From a checkpoint of a small audio captioner.
Model: log mel input, encoder arch jasper, encoder activation relu.
Training: nadamw at rate 0.0023, 19900 steps, batches of 128.
Rows from block 8 of the audio encoder of a small audio captioner, named by matrix and row number. Rows with one number belong to one channel. Each number is 50 + 10 x the weight over its row's rms, rounded and kept within 0 to 99. All counts start at 0.
After each channel's rows are labels from the 100 clips, of 14976, where the channel reaches its highest value: "strongest on" is what is common among them. Only what is clearly more common there than usual is listed. The data: short pieces for a synthesised band: melody, chords, bass and drums. In brackets: how many of the 100, against the usual share in percent.
# convs0: first width-5 conv (encoder.blocks.8.convs.0.weight, 144x144x5, each kernel summed), inputs 0-143
# convs1: second width-5 conv (encoder.blocks.8.convs.1.weight, 144x144x5, transposed, each kernel summed), outputs 0-143

convs0.124:41 52 64 63 47 48 40 38 55 57 51 32 44 33 55 52 69 41 62 44 45 46 51 36 63 43 55 53 64 61 75 47 54 52 44 54 63 50 51 61 60 72 56 49 61 55 55 69 66 36 41 28 43 67 60 37 59 38 31 48 59 36 50 54 62 45 49 38 34 42 65 53 37 58 53 41 40 44 68 47 42 56 35 43 45 22 52 58 51 51 54 59 56 62 61 57 52 55 52 60 59 39 51 54 57 42 63 40 49 69 52 53 59 49 33 45 61 68 48 47 41 53 57 42 46 47 59 54 54 60 48 59 54 61 52 49 43 44 49 33 52 56 63 61
convs1.124:45 52 51 50 56 47 35 25 31 50 30 41 57 34 23 57 47 42 35 58 52 44 46 39 40 47 40 32 53 42 41 49 66 41 48 40 35 35 60 38 54 32 47 53 37 48 70 48 39 54 59 47 44 43 40 32 43 54 33 48 47 43 40 39 53 49 55 38 41 54 51 65 35 47 39 42 37 41 42 24 51 53 33 42 32 43 53 52 44 35 34 36 53 44 47 48 60 54 50 50 39 46 43 46 54 53 37 54 46 48 32 42 48 43 43 57 34 51 48 41 36 33 41 58 56 44 45 51 45 53 49 39 31 53 51 37 43 47 45 55 38 46 44 32
strongest on: mains hum (56 vs 4.6)

convs0.55:53 57 45 61 34 52 62 69 40 57 57 30 58 52 57 51 28 67 60 59 60 55 58 67 50 51 53 60 48 61 35 44 48 56 52 46 51 47 44 63 32 36 56 37 56 38 53 47 57 51 62 45 56 60 46 47 42 56 44 64 34 42 49 67 49 57 42 52 58 64 60 38 64 56 61 37 45 39 54 40 46 59 54 43 47 52 61 49 24 50 42 61 74 42 35 59 53 58 62 57 31 32 50 64 39 50 53 70 59 32 58 49 44 55 49 62 46 36 60 50 54 36 49 66 56 47 51 49 48 48 45 26 50 58 65 47 44 65 61 52 62 60 55 60
convs1.55:52 52 46 45 34 40 50 47 56 61 41 48 36 62 47 41 46 33 54 55 53 65 34 54 48 47 52 41 29 44 39 43 54 39 64 35 50 51 59 63 58 39 48 30 42 38 41 35 39 76 48 58 43 40 47 41 34 50 36 53 61 46 49 55 48 37 42 42 35 43 46 54 42 45 39 35 47 63 51 47 46 49 28 64 38 46 49 40 35 45 48 42 42 50 52 32 75 33 37 43 57 45 42 50 67 41 53 51 38 49 57 34 52 41 38 67 61 45 54 50 57 50 48 57 42 53 28 36 55 67 53 51 39 43 63 64 41 58 49 48 36 40 39 55
strongest on: bowed string-like (37 vs 14.4)

convs0.4:55 28 44 50 60 59 58 36 47 58 50 56 60 53 37 57 48 54 60 59 57 47 55 61 50 54 42 40 47 51 53 64 59 36 51 37 61 54 76 50 49 47 37 60 55 58 44 41 55 48 47 65 63 39 58 41 31 43 56 47 57 38 31 41 60 52 41 53 69 65 29 47 39 52 52 63 53 58 59 61 54 45 48 63 59 44 30 62 51 47 51 47 30 57 50 20 58 56 34 46 47 40 57 32 46 59 40 39 37 51 41 46 51 41 62 47 42 36 40 49 29 47 64 73 51 51 48 43 47 61 47 55 54 61 49 57 32 43 46 59 51 49 64 34
convs1.4:51 39 52 58 61 51 43 41 37 52 47 52 55 65 42 37 44 38 44 48 44 50 49 29 50 39 48 50 29 47 52 48 59 54 56 51 69 49 49 40 44 57 46 47 61 55 38 66 63 46 53 51 58 45 37 40 34 26 43 38 35 34 39 43 67 61 47 65 39 49 36 47 44 45 52 71 59 50 59 71 54 50 57 49 61 85 55 48 60 62 63 41 43 49 60 51 46 54 47 52 54 54 61 47 54 49 33 45 47 55 40 58 37 53 67 44 62 49 46 29 38 62 49 44 27 61 39 53 37 44 52 51 52 35 44 40 51 29 54 64 44 50 45 55
strongest on: low tom (27 vs 9.1)

convs0.113:37 64 63 30 51 50 54 56 36 48 40 28 57 46 55 49 36 58 64 34 40 40 53 53 52 26 47 55 47 35 37 43 52 39 43 41 36 40 54 53 60 45 54 34 51 57 77 61 34 69 59 53 42 30 39 45 37 53 29 49 64 38 40 54 48 40 55 54 55 66 58 49 44 57 49 65 65 37 56 35 54 56 46 54 56 61 55 54 60 60 49 59 68 52 43 47 54 55 61 48 54 28 45 55 41 54 43 44 49 49 32 35 55 48 31 49 46 37 57 46 51 57 52 27 51 39 54 45 51 57 52 48 52 55 61 40 54 57 41 37 41 32 51 57
convs1.113:27 45 39 54 37 66 48 47 59 44 51 51 59 58 78 54 57 41 48 24 70 40 55 49 55 46 49 64 47 59 47 60 32 56 45 48 59 43 30 47 59 45 63 57 37 51 49 50 59 48 47 51 53 52 43 56 66 39 56 50 40 57 47 52 49 57 40 42 31 42 48 29 55 47 49 49 64 51 48 48 50 54 48 34 61 40 39 42 56 52 42 61 68 45 43 70 45 75 37 24 50 38 48 42 50 58 66 64 47 41 53 60 55 53 43 54 51 45 56 64 49 55 54 62 55 30 52 71 47 35 35 56 39 63 59 63 48 46 48 44 61 46 60 51
strongest on: drum pattern: half-time (27 vs 5.4)

convs0.117:46 41 51 34 58 50 48 55 54 59 30 46 61 58 70 41 34 52 30 61 45 59 41 56 48 58 14 65 52 61 51 64 59 28 51 56 37 40 44 46 55 39 49 58 38 51 64 25 51 60 74 48 63 46 46 46 44 49 41 43 43 68 50 56 60 61 49 45 42 40 52 51 43 52 42 50 55 59 56 55 60 36 54 36 53 36 54 54 51 46 52 22 42 44 48 51 56 42 54 47 37 55 42 42 64 36 62 51 56 43 47 38 61 45 58 52 41 36 59 55 52 53 60 49 55 27 48 56 39 55 53 52 54 58 54 59 44 55 51 57 29 54 70 59
convs1.117:46 38 48 68 42 48 42 42 49 51 35 41 60 60 56 51 60 38 44 47 46 57 59 45 52 46 43 50 45 62 51 56 60 50 38 33 57 57 55 52 51 64 67 58 39 55 57 67 69 54 63 58 66 58 59 50 49 35 38 52 24 38 60 56 68 52 45 32 62 55 58 42 43 62 66 50 49 49 54 58 38 63 43 47 50 50 50 48 57 56 55 36 58 41 57 43 52 61 40 33 54 51 39 55 53 35 35 51 59 37 39 67 49 62 42 54 50 41 68 59 60 66 64 55 71 48 54 79 34 53 45 53 25 40 47 42 42 51 54 57 56 58 37 38
strongest on: reverberation (66 vs 34.2); text has "room" (66 vs 34.2); text has "reverberant" (66 vs 34.2)

convs0.43:44 48 63 54 40 57 43 59 63 36 59 50 41 70 60 77 49 59 46 50 41 74 42 57 53 55 23 47 64 49 42 53 41 46 53 58 32 52 37 58 59 39 59 44 37 45 64 46 43 56 49 61 40 30 53 56 62 68 72 61 56 56 56 43 58 40 60 47 50 43 46 51 68 57 46 33 55 59 51 40 46 61 57 45 65 49 54 46 53 37 50 50 64 59 44 50 42 48 44 36 51 51 50 80 50 49 49 50 49 49 62 53 28 63 43 58 46 60 48 55 51 41 48 58 50 30 47 43 51 57 22 35 57 33 41 48 44 49 55 54 45 51 57 56
convs1.43:33 56 56 47 41 34 47 48 61 56 42 50 40 46 40 51 55 35 41 43 35 38 46 56 47 44 67 48 50 26 49 59 57 47 57 52 44 35 46 57 63 53 37 46 50 61 46 44 15 39 34 39 30 43 36 43 42 53 30 49 66 44 59 44 45 46 39 47 30 52 63 57 36 52 41 21 51 56 49 53 63 59 39 43 42 39 54 45 37 47 50 46 54 56 37 49 55 33 47 54 46 46 32 35 46 50 35 43 56 56 39 36 58 43 46 52 58 44 53 33 31 48 49 46 36 50 49 45 50 47 51 50 56 43 51 50 35 61 43 42 39 26 60 38
strongest on: vibraphone-like (32 vs 10.5)

convs0.48:63 56 42 49 52 54 60 58 42 38 53 43 80 53 43 26 45 42 54 54 53 40 20 63 60 67 58 60 31 48 45 46 46 67 44 46 61 49 55 73 40 61 43 32 49 37 49 42 56 43 65 43 58 49 48 66 37 55 55 59 47 40 38 46 37 50 49 45 56 48 61 38 58 48 52 34 50 34 48 41 59 64 61 52 53 45 55 55 36 36 25 57 52 65 39 51 47 52 25 47 37 48 61 54 58 50 45 55 56 48 54 52 48 54 51 73 49 58 52 49 46 56 46 66 47 56 54 40 34 30 46 32 58 51 56 53 50 57 37 47 61 52 50 49
convs1.48:65 46 34 28 52 39 33 49 36 43 50 51 52 59 44 43 60 38 61 70 39 63 31 43 50 57 50 46 54 49 48 42 48 42 38 48 41 41 65 48 49 30 39 52 52 55 52 39 48 68 38 47 55 39 42 58 36 51 50 51 58 39 54 46 29 37 39 63 50 50 53 47 59 33 41 44 58 61 49 53 39 52 39 62 53 52 39 46 40 41 35 50 53 47 59 39 48 34 61 53 51 52 50 34 60 49 59 61 56 46 63 10 48 42 49 60 41 57 50 41 52 41 38 42 36 56 37 39 41 48 59 48 36 43 46 51 63 47 27 54 40 39 45 31
strongest on: rimshot (35 vs 16.3); drum pattern: four on the floor (26 vs 5.5)

convs0.132:50 58 58 50 47 44 44 39 65 62 59 43 51 59 46 41 65 50 44 46 55 52 25 54 35 60 28 50 46 48 41 56 51 26 57 53 50 51 38 42 56 30 33 47 50 50 46 44 39 54 41 64 55 46 52 50 48 58 34 55 54 40 54 40 53 58 51 43 47 52 36 42 36 48 60 61 44 48 42 62 48 33 40 49 26 50 27 37 32 51 44 46 36 41 56 42 64 65 56 49 40 47 45 32 53 44 48 55 51 36 59 47 55 55 51 53 39 20 43 56 54 57 73 53 52 53 46 33 55 47 46 43 61 49 47 36 41 58 39 48 28 56 63 25
convs1.132:50 53 70 55 34 60 50 45 51 54 45 55 36 64 73 48 70 41 37 45 33 58 48 57 66 43 48 63 47 62 54 45 57 46 50 55 61 62 66 45 60 44 58 61 44 42 56 59 48 51 52 50 56 49 56 60 55 30 54 51 22 56 70 44 66 54 60 36 64 39 59 39 49 59 50 50 43 51 68 65 31 52 68 50 44 57 51 34 62 66 55 35 49 55 67 46 40 52 40 34 56 42 57 56 53 25 58 51 54 49 50 70 44 53 54 46 43 36 52 54 60 51 62 41 51 55 69 60 46 47 31 62 44 51 60 64 48 56 61 56 50 56 43 51
strongest on: snare (62 vs 32.6); tempo: 160 to 170 bpm (28 vs 10)

convs0.44:47 59 43 49 40 25 52 52 31 65 52 43 48 34 69 45 34 41 69 57 52 42 59 75 59 36 52 53 37 53 44 42 46 50 52 46 44 59 58 57 43 59 51 59 42 50 54 47 51 34 62 65 55 55 68 51 49 63 41 57 47 53 39 41 40 34 52 64 52 44 53 63 57 38 47 59 33 45 42 54 58 57 74 51 40 49 59 60 50 52 45 59 41 56 37 51 50 36 57 54 51 45 64 54 44 66 26 57 58 65 43 26 56 39 60 51 31 43 49 49 46 45 38 42 53 47 51 31 66 40 55 40 48 43 59 57 34 40 49 52 59 47 54 32
convs1.44:41 45 36 45 39 44 46 36 61 49 51 46 37 54 39 48 43 19 56 54 48 49 62 63 43 16 58 50 42 36 36 62 57 46 67 46 47 53 33 53 42 33 43 51 56 60 48 53 51 39 56 50 48 56 50 57 50 43 47 59 43 56 51 53 47 57 44 51 56 56 57 35 41 34 58 47 35 46 52 44 38 52 58 54 53 53 36 30 28 57 53 64 50 42 53 56 45 50 51 38 56 45 37 44 44 55 34 46 29 35 54 41 50 44 43 66 23 59 59 56 41 47 40 44 62 61 45 38 53 37 55 43 40 64 40 64 40 54 43 33 50 36 38 33
strongest on: square lead (31 vs 10.6); harpsichord-like (28 vs 10.7)

convs0.125:59 55 38 49 49 68 49 53 54 36 54 51 68 44 54 55 44 57 43 72 54 34 53 60 57 52 50 49 45 49 37 69 44 40 69 47 47 59 51 33 49 51 64 44 40 38 55 65 59 54 46 61 47 53 60 53 45 44 50 63 40 54 55 50 63 67 33 60 62 56 12 55 42 47 58 48 48 45 50 54 52 39 44 50 62 41 39 37 35 53 53 48 46 69 35 46 51 62 43 47 62 57 53 36 56 53 29 58 53 54 40 54 49 46 36 30 44 47 53 67 54 35 51 71 42 44 55 45 35 44 47 52 57 64 31 39 64 55 47 38 56 65 65 46
convs1.125:50 36 34 52 30 45 47 45 34 49 58 58 38 74 47 50 55 53 52 69 34 43 41 40 44 48 62 45 54 40 44 36 51 17 48 51 43 38 53 47 54 44 28 48 60 67 48 41 43 44 44 58 49 45 28 52 42 46 34 56 37 54 49 42 43 49 48 41 60 42 54 52 45 45 50 52 46 50 54 58 20 41 53 54 48 56 42 30 44 52 40 35 59 46 41 46 44 29 50 50 35 51 40 43 54 46 62 49 48 39 47 42 50 54 46 51 16 51 47 49 67 49 45 37 47 59 53 51 49 41 26 33 56 41 45 67 52 50 54 48 41 40 47 64
strongest on: drum pattern: bossa nova (25 vs 5.2)